{
  "encoder_activation": "gelu",
  "fusion_encoder_head_dim": 32,
  "fusion_encoder_shared_expert": false,
  "optimizer": "adamw",
  "beta2": 0.999,
  "lr_schedule": "wsd"
}
Rows from block 9 of the audio encoder of a small audio-text matching model, named by matrix and row number. Rows with one number within an expert belong to one neuron, the router's apart. Each number is 128 + 24 x the weight over its row's rms, rounded and kept within 0 to 255. All counts start at 0. Numbers have three digits each.
After each expert's rows are labels from the 100 clips, of 14976, where the router gives the expert most weight on average: "responds to" is what is common among them. Only what is clearly more common there than usual is listed. The data: struck, bounced, scraped and rolled objects made by modal synthesis.
# router: router (encoder.blocks.9.mlp.router.weight, 32x160), inputs 0-79
# up: expert up (encoder.blocks.9.mlp.up, 32x80x160), inputs 0-79
# down: expert down (encoder.blocks.9.mlp.down, 32x160x80, transposed), outputs 0-79

# expert 22
router.22:178121126179113188141147127108147152131146128111123178140160131114127140177100153133134128140138116173163144135148113142122137120140114125106117126116143109159158158117154121125101132149133118121137200154179094115137105157116135120155142137
up.0:110118108103138106130106120125070099142098103174119086097118096132127107072140136093078147107103106101095144120106121097101107128107134107104117117131120109187107093130098138170141122136105124160113076110113126102113143072125133123125107112
down.0:103145153138119135116135123139021133113159146189125119085107179120134128121146125105106101158126139127109136105137135132124161134158110106125117122125091117183111140118147163118151138148115120157130133149113127139081122131125109162091140143
up.1:139128107129139156127134118091151130112140131073122131166124135125110128120099160118076097136109111136121130096125154089181118160144145139087121136145111127164120119119117151061112149146143174076133137121135096144071119088133093127133122160
down.1:159125123139128130130127128083147072137113114113154123129152101131146129152123127132150152121150079072131116132129106126134099089124146174149114088154162142085151132154118117125136107086115116119142130131067152082134135139153150086169118086
up.2:119113110103143088115116123147080114154097107180121095085130084143134109088151123108122166102119125113106123157111106122080108117100145104134126112126135131117123096137093126182143109120128089170113084093118139097154139100120166109126111099
down.2:097144151120126123115131122160060152113159145162114129108105184126123125107148122107096097152117158153115135105131141132124163153157104089124127135114082115185108135108143161106128149161125128138127128133146124154101119122109104178079137158
up.3:138127109127136155126134118092148127114134130076118128163124133128112126118100160114073097129106109133119132095124151089175119163141143132083117134143110125171118117113118151065111149148139170080131135123134096143075120086127093127132122165
down.3:156125123141127132127128128082142073134115119116154123126148103128146128153122130130150148124151080071127114130130106125133100087123145175148113088156157141088148132153121119125138108086114115120141132134065150081131133138154146089167118086
up.4:114118115097144088124112121134065104147103103185119085086124099137129110068146130097093158108107115097096134136110117106094110121110133105117120113124125119148114094131094131181144115127114108170115067098106131100128145077122147120124111104
down.4:098142149127123127116132121150028142112157146183122121090104179124130126112145125104100098153121148137110137106133138132127159144155109099121122128122087116185108136115144162112146141156121124152127129139125123146079120125120105167085137150
up.5:125119118141124125105135129158167152132119145115135150130127107139140126161133115154189131127151146161142101158131106157106125113109160127155138124137139159066138138143130127133123121114159089126119161115150137120188112175124154111122126117
down.5:119133134105137115131124131167190159129134127086103145166126145134109122109138120130111120123117163175139135128119139131121141162131110094134144151101110115146126122105125126122086145152137140102125122109188131157175124122097122165103126157
up.6:117109094155115157114113127143171140130093134114134147144117082132141112166125126145165122115144126175138122134115104140105113122086170125134135132150136140143126126145131136131123130130147111122105175133172131115175111163129135106129110123
down.6:117150161129127136124134132158158151126156136108104145149123177124118126121154115123112113150128156166133134116131138132104162153157099087146131139104099112174128137104142147126092152144125128113135134137172145153191125137093122176094135154
up.7:111121118097144090126113119127065102142108104181119084089121108134126112064142134095083152113103111093093136126112122101101112123116129106109117114125120118158109096129096134176142119129110117167118065101103126104118146071124137124122113107
down.7:100140145130122129118132121144018137112154145191125119083105175123133126116142127104103100152122143130109138107132136132128156139153112105120120126125090116182109136118144160116153137154119123157127130142117122142071120126125106161088137146
up.8:125129119121126148131122110087139120111131121085118118158116139125115126109101160111072097130105105123115138085127144093171127154140128130078116129131107113176109120108123141069111147150120169087129122133124094140077127088124085136123125160
down.8:150122122143128132127128126085123080129117126130156123114142105130147128152119132129152140124150087070123116126129110128131101090122145176145112094158153141091143133157124123130148108091115114130137133136058146086121128142157141088162118092
responds to: rubber-like damping; quiet level; action: repeated hits

# expert 29
router.29:169119121158080158149123136138131149165129114120137172126152096091138135159127103132138153110141110178155151160132061140100120084118110135122133131116147095157150138138148113129134113132109096125127167162185118090148115144137147118164132083
up.0:103156158091136089116108112154128110184147088135122079129143116147119141109149116149127187105109131084097110115134130111114144150154126115107112147095124152082127102120105136145124137098152129133155096102106122138158179120121139151111149141
down.0:138087112119131122162097137184114157125091100130125127123143097149127113120085148114110145085122174139137158189113132117119106154083133139110167197134173133150127113129112107151139110167152140138093115116138106180119130119139128123148111163
up.1:102156160093135090117105111154130110184147084134123081130142115148120142111149116150129185103109130083098110113135130113114145149154124116108110148093123150081127104121108135143123135098153128132155098104105122137161178122121138151109150142
down.1:141087113121130124164098140185115157126091100130124128123145097149128114122085147113111146084122175138139159189115131119118107153082133139111168197133173131148130114126113105150137110167151139139094116119136108180120130121137130122152111163
up.2:113150159086161077106107117142130105144143102143114083130134135143115142090144118148120159111106134084103106111135144109106143149148120111115113134101119152078123113110107137180119142099147142144147085092096126143161166111114128143116145127
down.2:120087100114133125161098124158087156118087104155129117107127087152134109118081156114107133085105153140120170175108134113133097152081146128092138168144158116169116101131110126141155110170150137146095121117144094147103121110141122105129105150
up.3:122131140167091183138136134111167128122132150061125147165112142100116132146107138126105097155124110138126137115142117116153130091131114128100120129132110110187115140129150148039104146141088132067128154180140113115121117116120096152137130106
down.3:122145159123137110121128123100128105115150127182154125089129154120152133138167109141181135150158123099131104104126142140101143120154119139171128097118117140071135135140128117156142115092126122168146120126119167121180137160133137128112139118
up.4:111151158086159079108109116145128106151146101143116082128136134143117142093148116147120167111107134083102108113136142109106145150150121113115113134098120150081124112112106136177121140100146138144149086093093128143158168111116133146113145128
down.4:121087101113135121159098125165090158119087104149129117109129087152132109116082155115107135083105160138121164177108135113132097154081147130095144175143161123164117101133106124139153110168155138141094119113142094155105123110140122107131106156
up.5:155146118173106199136142148117182122152134127052128147174144119109115123180148118118112132147138118148134129123124117119158122112138142134133123131162121117179150133142138151049100146138118153064140178171146156115147134139115141131147122125
down.5:131124177131125126135124116087179124115121129111114183132133140150124147136140127162168131124134104142146112113144123152122151098128094117169116105088113122053143145125136103108112120093113108118140134161137156104200121169116129155133154095
up.6:108152158087152082109107115148130109156146098140117082129137132147117143097144119150121172109105134084100108111137139109105145152151122111110111138097121152082124110113107139169121141099148136141151090096099122143160170112116131147113147133
down.6:125088105115134123160096128168098157120087101145130118112132090153133110118080156115107139084109163137123162182110136111126099156081147134096149182143167129161118104132108123145149110168156138141092117114140095161112126111140124107136107158
up.7:110152158086155080108107115146129108152146099141117082129137134145117143095145118149121168110106134084102108112137141109105146151150121112112112136097121152081124112112107138174121141100147137142149089095097124144160169112116130146113147131
down.7:122087104114134123160096126166095157120087102148130117110130089153134110117081156115107137083107161138122164181110136111128098155080147132094146178143164126163118102132107124143151110168155137142093118113140095157110124110140123105133106156
up.8:116118122159094175150126125117144130116123135085135158144110146116128118156101146103121101141126108136132150125125115138148127102123110130105119128133115099204115145138163132054120129157083126086117164181140102113102108133132098150129119122
down.8:128159174141131123108140132105114089129161131163146099101131164108140146138160111134167138164149118078124092110146131142108167115170113142150124112114126154089133144133134125136136127094115129143151109138088146120175152153133136134123157121
responds to: rubber-like damping; quiet level; action: repeated hits

# expert 20
router.20:127103090083174096137092106162103132108099100150140166104124109162145100128132106111132124077145153151137140123087129135126082168106161140153146141163150132124130105142106123139149107149159130146108154083137148143114098133146138091108096159
up.0:122134158137102135109131123110166110136126122087095096163124117116102127102126140127097137140103096101105113128136105103130137093132104098088103113103112121140114115096130144105091158112094117096132094166116108100152143097094124152135133094
down.0:146117127194111196156133141110106143129124132150150153113141121105152153190115130162181135146162130157159147146148123156137137111112129154142146132125148112128148156143164105121155108120131117138123173175148138119113117177146140119150149113
up.1:107125147154082152123138133139159127136129142091106102157118134112111127117121140116105132153107102120104131145142104111128149084122095110080111113107108099163103132109156141108105145129083110101120109193128098104138135103108117162123132097
down.1:151118125191115193154133144112114142133121130141150154118146117105150153192118127163183138141167134158164143148146124157139134114111131156149150135125152116125153154143159104113150108116136119130124174168148144122114117179146146115153149116
up.2:103133162154084140136138128135147125133139138113122106139114156101116137120136123113121131171114102112114145129153107122124158072131072120101119103084102083149104153124162124127119128131072113124124105187106109111139135121121116181109139086
down.2:160121131182119182151131146114132138142117125128149154129154112108144156190123122168188145129171139153173138153147126163139133119111129157158155141118161121108160152142151094111136110110139125123127169156144150130125120184141156111160152119
up.3:129141159133115124105131128115170103147132121084096085166131118117101133102131134140106151144104098092105108138140113107146143091139102104086105121102116127118117117098130136093091158104098131090135089161105104103147154104097129150144140093
down.3:145114121189113193161132141112099144129118130159154147106142112106157150186113131160181136139158133157157152149144127155135131115106133153140147135128151113131148150146159104130161104121136119148122170171152137122111120174150140114149146117
up.4:133139157154093159114144136106168121152130135082104098166133126110106127114136131126100142153106098112111118140145111105130144093132098106088107114104111113152121130104136148099099153120091116092134102179119114106153150100104133170143133102
down.4:148115127192113193158132142113105144130121130152152152110143121104155155187114128163184137142161134157162149149149125159136137115108129153145148135123151113125149157144163103123156107120135117141122170172150139122114118179148141121151150117
up.5:124135158136105133107131124109168108138127121085094094164126116117101127101127139129097140137103096098105112130135107103133137093134104099089103116104114123138116114096129143103090159111095119094133092164113108102150145097094126151137134095
down.5:146117126194111196156133141109106143129123132151150152112142119105153152190114130162182135145161130157158146146147123155137136112112130154141145132126149114128149155143163106121155108118132117139124173175149138118113118176146140117151148113
up.6:121133158138100136109131123110166110135126123087095097163123117116103126102125140127097136140103096102105114128136105102129137093131104098088103113103112120142114115096130144106091158113093116097131095166117107100152142097094123152134133095
down.6:146117127193111196157133141110106142129124132150150153113141121105152153190115130161182134146162130157159147146148123156137137111112128154142146132124148112128148156143164105121155108120131117138123173175148138119113116177146140119150149113
up.7:125138156131115126105128127113174104141129121081094087169129119119100130099133133133103145137105100092104108138137114105141141096136104103088105123106114127127116115095129138097088160107099127090132085161106107106144150101095128150139138099
down.7:147116122192114195157132143110104144130118130154152147111144110105155151188114130163182138139160133157157147150144127153137131115107134153140148136128153116129150150143158106125156107116137120142124170172152138121112121174146142112151146116
up.8:114128152156086151118142134132169125137131144080103100164125131112108132119123137123110139151109105116107124156145109117130150086127092109082112116108114107157111132106156139097100149124088109091124108195127099104139139108104124158129138098
down.8:149115125192113195156133143112112143130120131144150154116143116104152152191116129161183136141164132158162145148147124157138134113109131155146149134125151114127150154143160104117151108118134118133122174171148141121114116179147143115152148115
responds to: rubber-like damping; pink noise

# expert 16
router.16:144107126171108160145139122126117130131148134130126181119136139131137142156099133131139132146134128151144153157145073154125152071132102130124126125116127097141141160133178118125137114136100088129134177189133106088117101149134152140122146078
up.0:127136129107121132113120135130196133136116122085115113165125101119119118108141122121097126110117113141120114113115136091081102156121153104119119130138126139177122100102094153178084154125132146120129119100166136130212139097099115114139113152
down.0:138140164126134115107135135122153129140148128153134120127140154135124150132135125153159138135144150123135096132148136148106156126152116141142139137108135159084140143141133122201133135109146126150139120125155135133227140152130143140136152127
up.1:125119129154135128143142119128074117120147141164139148095129163142139143146108140136156126152140149111136143147147115168162165092140095151138138126113124113082132162151173102096165103133116104136130140171085114121071114158153145149111151098
down.1:112111095134119149158117118137108129110101129108122139130111104116132105127118135100103114120112102138124168124107118113149104133097133111114117119144116089175113118116129132073125118153102134110112140136103121124041112112127108120115104133
up.2:125119130154134129144142119129073118120147141164139149094129164141140144147108140137156126153141149112136143147147116168161165092141095151138138126112124112083132163151174102097165103133116102137130140172086114122072114158153145150110151099
down.2:112111096134119148158116118137109129111100128107121139131111104116132105126118135100103114120112103138124169125108118113149104133096133111114117119143116089175113118115129131073124118154102134109111140137104121124041112112126108121115104133
up.3:127118125152140126140140118127071118121144140168138148095131160143137141145106140136156128149139149112135140148143117167165162092137098151138137129117126117077134160151170103099165104131119108138130139168086115123063116158153146145112149099
down.3:113113096135122152161117118135109129109102131107124145128112102116135105128120134101104112120113103141125169119106119112148102134099135112117117117145114087174114117118128131071125115152103136110113145136105123124040110113128108117115104134
up.4:127118123151143124139140118126069117121143139169137147094132158144136140143106140135155129148138148112133138148141118166167160093137100151138137131119127119074134159151169104099165104130121110139130138165085115124058117156153147143112147099
down.4:114113096136123154161118118133109129108103131107125147128112101116136104129121134102104111120114103143125168118105120111147101134100136112118117117146114087175115117119128132070126114151104137111113148136106125124040110113129108116115103134
up.5:127136130107120132113121134130195134136116122085115114165124101120119118107140123121097126110116113141119114113116136091081102157121153103119118131138126139177121101101094154177084155125132146120129120101166136130211138097099114114138113152
down.5:139140164127134116107135136122153129141149128152133120127140154135123150132136125153159138135145151123135096132148136148105156126153116141143139137107136159083140143140133122201133136109146126150139120125155136134227141152129144140136152127
up.6:127136131108120132113121135130195134136116122086115114165124102120119118108140123121097126110117113141120115113116136092080103156121152103118119131137126138178122101101095154178084155125132145121129121102166136130212139098099114115138113152
down.6:139140165127134115107135136122154129141149128152133120128140154135123151132136125153159138135144151123135096132149136149105156126152115141142139137106135159083140143140133121199132136109146126149139120126155136134228140152129143140136153127
up.7:125119129153136127141141119128069119120146140170138148092130163142138143145107140136156128152139149113134141148145117167163164093139096149137137128115125116080133161150173104098166104132118104139130140171086115123067116158153145148110150100
down.7:113113096136121151159117118136109130111103129105122143131112104116132105128121134102103113121114104141126169122107120113148103133099133111117118119144115088176114119116130131070124118153103135109113143137105124125039111113127109120115104133
up.8:127135128107122132113120135130197133136115122083116113166125100119119118107140123121097126110116113141120114113115136091083101156120156104119119131139126140176122100103093154176084154124134148119129120099166136130210139097100115113139112152
down.8:138140163126134115107135135121152129140148128154134120126139152136124149131135125152158137134144149123134095131147136148105155126152117141142139136109135159083139142141132122203134135109146126151139120124154135133228139152130142139136151127
responds to: quiet level; scraping

# expert 8
router.8:155121115162097169150121132126143147142125118110127174137141104097130127160123101122136140126137108175155156150125070140108114094114119124125126120127146087172142145128150120129121117140104107118128182163171115088147112145128134117152122093
up.0:099122117092122110099106123142118126115098120159118076122108103128119108097125134114095114102111121103089108126115131094090111131104151109097118140145122147152102085111083154208120149128126133162110093101127121132164138079108111105123107149
down.0:121136090134138133113131131152171157128136137054104133169128106125112108123128132128104125138118139154117113117106143102170110140134164115119132143158120139139129106117110151015104143130149134051127130110148127141085131104109120123110111147
up.1:103118109092125115098107127145126130119093122148118077131110096130116104102124137116095119100110122107089104131110134091103107131098157111097119145150126150151104082114080156192118151129129143151107095100130120133158139078109114099131103150
down.1:121138090131139130113130130153173156127138137053102137171127108123111107120131131128102124138117138154118115113106142098169111139137163114122133142157119138134130106116108149018103144129150133054127128108145131141083131102108120125108110147
up.2:094114128103109116112096112163104135109107122188127088106106115131129118113128125127120097102126135109102119118126138112069125126106132121117132150126119137134106095124105133247131136127129113186106105121134129147189120101117114113109118162
down.2:126144097148130140099143140143165160137147142069105114153135110123117116122130129133106134152110136148101101117113142099154118134144168108108122141159120151141135105114114164024109147116152117064134127123152124137106142099104125121115120144
up.3:091116135100108114111096112163117137110107125181132089109107119135129122118123130127129105103128139113100117121131140114072126129106129123114134151124123138127107098126106135246127137129129118183107106125138125149199127106117112117108121166
down.3:131149099151128142094148140137168158138146144067109118153137111118119118126128127139108135151107127148100094115114136098151121128144168105109118138160120156140138108113114166029109148107147117063139126124153124131110143101105125123121121138
up.4:114110137101115107124086090174128141099102106172137113116128117173125124136109141138150113087141148122128123115129157129076123177100110131128145168111133130121129110130116112233125131128146129172112124111146124157210120142121116112120122191
down.4:139153107164114161094153147109162134146159140091106116142145112099123119132144127130095145171111110141092097116123124085130127105162164104104104113156128155149146111115122177085114147099127106084144148146145134112143150088104138109128124114
up.5:099122117092122110098106122141118126114098120160118077122108104128120108097125134114094114102110120103089108125115131093090111131104151108097117140145122147152102086111083154208120149128126133163111093100127120132164137078108111105122107148
down.5:121135089134138133113130131152171157128136137054105134169128106125112108124128132128104125138118139154117113117105143102171111140134164115120133143158120138139129106117110151015104142130149134051126131110148127141084131104110120123109110147
up.6:118110137100119105123088090168132140100102104170139113119131117175126123137107144137150117085139146120127121115128159128076122181101112129127146167113135132122132110129113113230124131128149133171114124108145123157212123142120116108124122193
down.6:139153108162114162094153146106167131144160141090108118143142115097124117133143127129095141173110107139091098115123120086127127103162162106106104109156125153149143114114124178089112147097124104085145148148143134108145147088104136110127124111
up.7:101120114093123113097107126144129129118096123152118079130109100129118106100124136117096116101111122107090104128113133092095111130101153109098119143147124150149103084112082155203117151127129137157109095102131121134168138079108112102128105150
down.7:121138092133137131110131131152176155129138136051102134172128108123110108122130131128103126140118138153117112115107142100168113139138163113121132142156121139135130107114109151018100145128149132051128127109146130140088132103106120123108111146
up.8:095109130110109119117091106180102146102112120192131102105108124137129123128126124139136093105135145122115121116130143125072129133106123131126141161119117132122113104130118120247137131126140112184103118131142130153189110119123114117103124170
down.8:134148100154125147094149148135156159146148142084107103144143106117119115123131130135100144155109131145096096121114143090146120129145171108100120140160126155142142104115114171049115148107151113076136126130147128136119152090103131114122120140
responds to: rubber-like damping; repeated hits

# expert 25
router.25:152121115157095175146123134129140143154116119118117168140135108108121123161114110122128137123126102174143162158125087130095117095108120116113116126131135084175134137118146129145116130140106105129124192167175110093155115136116129126168117094
up.0:135154150106151108106135146129121126178132125150117087142149132139120140102128132147107177139111129108097110155143156093117135151144160110103112144141145173136132109127110171179115159100159139151142092106125121130163164093113146131162132122
down.0:141130163143119121153139146143154131141137129125141116141140161107129145115129117140135149138137138115150149137141128137162161123129088169154156128087139100062137151151145092154126107127122145146128093141092143140137148133148140151139146129
up.1:148151145105162104101138139127132124169131127139114092144155124147116128104130134148106171132108131109100104142129151095127124153143169108108110148152150176115145107123110172162111159098170147140143097100122129130159159095110157120161122130
down.1:144141166139123112141144141124146120145139130135137116135143154113133148106132114145138144143128130104143134133148123139159155114137101154156139121096137120046141151145133100157125109102124134152144091133070141120138143134138145144150148112
up.2:140106093122110129124115116123183122108110121048112138157128095128121108133128130102109108106134119139136123146105093129157108112102147128131128114143135119133134110114105118011109119141116121045112145109130130110092098111120140105133115118
down.2:130146122088150087083126127112123103137136118139128091119132106138136112103145121122105135119118124078095075116108131095131090126150174121135111119167134185094132089126060157126118143090142128132147094068077138116138140089116135099139107119
up.3:152107100142103150114110120119189137105123126071096160154135101123108115147120132121117095112131124154134116130110081132151120102109147119134122119143142129126145123090120121036103135134120116059118157122136129109099091121111138105137124117
down.3:130147119095159095080120119106120101136137117140135109113131110146144114108141118125103128116119119087098072112108127097126086126151188113136109118179130197111130098132065168125118141087145131129151107065087135108146131089116132091140104111
up.4:141106093122110129125115116122182122108109121049113138157129094128122108134128130103110108105135119139137123146105092130157108112102148128132128114144137120132135111114106117012109119141116121046113147109130131110092098112120141104134115118
down.4:130146123089150087082125127112124103137136118139128091119132106138136112102145122122105135120118124078094075116109131095130090126150174120134111119168134185095131088126060158126117143090142128131147095068078137116139140089116135099138107119
up.5:147151145105161105101138140127132124170131127139113092145155124147116128105131134148105172132108131110100104143129152094126124154143169107108110148152149176117144106123110173163112159098170147140143098101123128130159159094110157121161122130
down.5:145141165139124111141144141124147121144141130134137115136143154113133149106131113145138145144128130105142133132147125139159155115138101155156140122096138120046142150147132100157123109102124133152144091132071142122138143133139146144150148112
up.6:139116111139117131149123120121147105101110124088148131129132104120138119159140111110172122103157124118159132140115089176157121095107105157153149118122146103072142135145123062055128087143087127085120141130103136116095119166144142109124131127
down.6:109131111091120111091121119117121107124121118134112098122112099131114094094142141100083122125103104099072105118111117081101088119133155097088094104158111142165111080116073177126126157132110123127132103110125116103148132073109122136115093120
up.7:142106092121111129125113115121181120107108120051114136157130093129122107135128130103111108103136120138137122144104091131159107112102150128133128115145139122130137110115105117012110118141116122048112147107128132110091099112121142102134114119
down.7:130147123089149088082126127111125102137136118138128091120133107138136112101145122122104135120116123078094074117109131095130090126149174119134110119167134185095132089125061158124116143090141129130148095068076137115140140089116135099139107119
up.8:139105095125110132124115118124184123109110122047114141159126097123121109135130128103110107108134119142138123148107092130159111111102143131131131112142132117133132113116108117010109120142114122045111148114133128111094098114121139109134116119
down.8:129146120088149087082126128112123103136136119139127092119132105138135110102145122121104134120118124079093075114107131093128088127149176119134111118170133185097132086125059159128117144092142127132146096068080138116138138087116135099136105119
responds to: scraping; reverberation; ceramic-like damping

# expert 24
router.24:158122114158091171149122139131145140153115114109121168141138100090124122157121109117127136122129100172149161149123081132105115085104114118119119128123142079174139136119142122133116123139099109120127185165167115096146117136120130120163117092
up.0:121124085112144114117114095111139095147101105110112113149120108136103095121110154096111140120106092104111114144098082109183108113131145117105106090152120131153113109121112139091116141150091170103127112117086106100049140113119134129109097088
down.0:131117111119143117150130119079102082131130130159155132096126125148173099127102172098107139141093078111090152108105147101088113137141151121114078090156132124155130115150117168163152103130138123160129138122098120094117139108147148113151102119
up.1:119123085112142114117116097112137095146103106109111113150118111135101097123111153098111136121106093103111114141099082111188108111132145119105107091152116131149111110121112137087117141149092170100126111118084105103042139114119132133111098089
down.1:132119108119144118147133121080101081130133132158154132096127123145171096128109173098104138143095078110088150103103146097094111134142153122116079089157129125150131111149114169159152105128135126157130138123093124092113138104147148114150101117
up.2:118130128096149096082131129123194125143125124071100101174128119135102116102126135127107142122114126105106081142115131102138114152132157104113115127146128178102120103104095152099088160114156142084131099082125122128156144094091138119127118144
down.2:155155154175117165100153149108160107141160145124131149142149147099133147171162117155155133171158118131141097126150120132115153093166127137171135109127133155086157152125143132154106145082113120129148150158121171111177134150116152140151149099
up.3:119124085112143114117115097112138094146103106109111113150118110135101096121111154097111138121106093103111114141099083110187108111131145119105107091152117131150111109121112138087116141149092170101126111117084105102044139113118133132111098089
down.3:132119110119143117148133121080102080130132132158154132095127125146172096128107173097105139144095078110089150104104147098092112134142153122117080089157130125151131113149115169160151105128136125158130138123095124093114138106147148114150101116
up.4:117112104141111145127135111142134116120131139123113142150097151117091105152114158115133092154111097123126113096111082124201147100140109134109118110129092118121105135131146121096125141163082177109111117167107103132043110142128102180128116129
down.4:119140117113146108125134125130105099100154160121124167112117131120156088142163148108111102148125103126102125069095139087121110114159142120149114107161101128088132113126101148069131115108100137115139130114088165131071115098123115139110098123
up.5:125133129098148099085134132115192122150123122077101098173134115136103115103128136125104149121114124104105083146114136099135114150134156104114114126146134176111125101103093153109089161112152144090134099085124127128160151094091143113133117140
down.5:153153157175117164100152147109167112139161145118130153146147153101132147170157118156155132171157120138141097124152120133114155096165126134170133110126132155089155155123147134148103147086116119124147154159128168111181132152114149144147151102
up.6:120117087121129124128119106124123095137108114114117117144114123125100102134110156101120127128113096104118120134104084118204119099129129132107116102141115116137113117130121122076127130154087172102120110134079105116021132122130125144121105099
down.6:121125108101152099141130119100090081116133138151145128097118119145167088119128168092097123137096087100086142085094149089125106133143153121120089095163119124131125102142098163110150104123123140143132122109073133106075130091143131113133095122
up.7:124135134097148097084135131117193123149126123075101099172133118135105118100130131128102147122114126105106084141116137099127116149135154103116114127143131174111125102102092153115088160110152139090136099084125127128167150092090141116132119138
down.7:151152158177115168101153148111163115139161146120130155144146156101132149170156119157155132173157122142140099125154119135113158095164122134169132109122129151093154157124152134147106148089115115125145157165134166109180132153116148149146153101
up.8:125133128097148099085133132115192123149123121076102097172134115135104116103128136127106149121115125103105084146115135100135114150134157105114115126146134177108125101104093152107089160111154143089134099083124127128159150094092143113134117140
down.8:154153156174117163099151148109166111139160145118129153145148151101132147170158117157155132170158120137141096125151120133114154096165126134171134111126133156087156154123145133149103147085116119125147153158126170111180133151114150143149150102
responds to: glass-like damping; scraping

# expert 28
router.28:156135110162113173166139140150132156171140132110142180133140121081132134157131110124134147147141121181156173159140075135117117078123126136123136117130149073161140156142152120122134107154111113117135184160165122108137122139141148127164123090
up.0:120135179127070144112104154165140156154104098129111125138132128142116124124122169129114154118109119153104120138129113111087133131120131108102109130130123141156125116107132154171111152117157113136130125141185120105217171116109118144113128131
down.0:106133132083137083128110108135110113135116110143127094126121136136120123045120125112082145114096133102107139151124161112124131158123110136103147148110120120137100113137112116149134119138123139146133062120120101162126159076132117149126122156
up.1:105114123106107121105086112118148121103094093135103107140114096133112104106112143102103120092105107120103114121099116102084112157102139096099102123144122137172111091099103152198101149136110131147115116116145107112179134104099101113111109151
down.1:112147135111138113109120129133111123146129123132114071136124144123108127071120138124073145142087129097091125149126150100162135133133120124083124141122123131149109110122114143120127145127118148124139072135115093135101164059119119139131126132
up.2:105114123104104121112091111120142124103095097134108107136115096141116101107112145096101120091104104125102121121097115102086108163104139096094103124147122131186111089105106151192108144136107136145118121117151106107180133102105103115110106152
down.2:117151135110149111111121135138114117152131122126116074139129142119107130073130129126080150139091136096099121154125157107175138136135117130092132148120125131134112113125112133106126141124120160116142071129108099145094167067121124140136131137
up.3:108112118106108125110093114119145125105094101132105109139117095135113101106111143097097121092105106126103120125098117098090108158100140094095103127145124131183113089101102154190104146136111135144117120116146108112172130098100106113115106150
down.3:115152135111144115111120136141109122153130124133115074135128145119108131071130130127075149140088137100095126154127157103167138135134118127090129148120123129141111111124112137116128144126119154125141075132114098143095167061120123143134131137
up.4:138109101156124165148146151147108118115108158124140132124124102071131112145146142110128106153139114120138149131114094132160125088107115147125136120128119088148131129143140117085147109159078137116097146153101138113045107133149117143132116117
down.4:164110131139128117128132094087123107119107099139144108116158104159138142173084151146194154099178116096157112148133115159126115120115132150137146126126179153089161122136120101126134113104136128133139108120110111104131138168140147100164135107
up.5:106112126109104121102084111117151119100093092135101108142115095134111106110111142107108119089107109119106110121100114106078114157102137097103104123141122141165112094097106149206099150135110129147114117118147107111185133109098102114110112150
down.5:114147135111139112110120129132115121146128122127114071140125143122106127073120137123075147140089127096094123151126149101166136132133119125084125141121126130146110111122114140116124145127117151119139070135112093135101164061118120138133127131
up.6:110127159126071145112106135158141149132095105120109120142120110146113108126116175115108134113105106148101120133113103106101120140111138106093104126142118139173116105107127157152112150123134127124125129138178104092194156112110105142109114140
down.6:123142133092146088128114118129113103147120109136130089130137136132119126059126122115092158115106132094117135157123165118136134156130107145111150152111131124125117117140113109136133117129123149137144059119110109164116169086135130147140125152
up.7:094106115090102095137090111143104093101087081144134081103114100133134104115128144095132135084127114087112141144102110133118111137104103136115126109119125090128106088139107100126145107156069122138116108114097110113099144127139114123089113136
down.7:137141148137153128088134136157170137133131140068109118181135146128081146140120112170162136128159159124159072136133155158160144158131108144139168164109123158080139144117135105078097152117143158069134113120122122153118140152112123144132144155
up.8:147111153132106156109096146106147143124087104140112128135147107154126124142092143133131138078120125147128113151117139126066122172093126113125116163128150150133144111106127132200106146114160115148116144132181115128217138135108120087158128169
down.8:113154132111139119119121137149119117153136121121111090153127150096095115070153117106052154146104126108098129158122146099154142124141106127096132129117122107158110118126120135132121144144101152120133084141125113134115163058117129154125123130
responds to: quiet level; action: one hit; rubber-like damping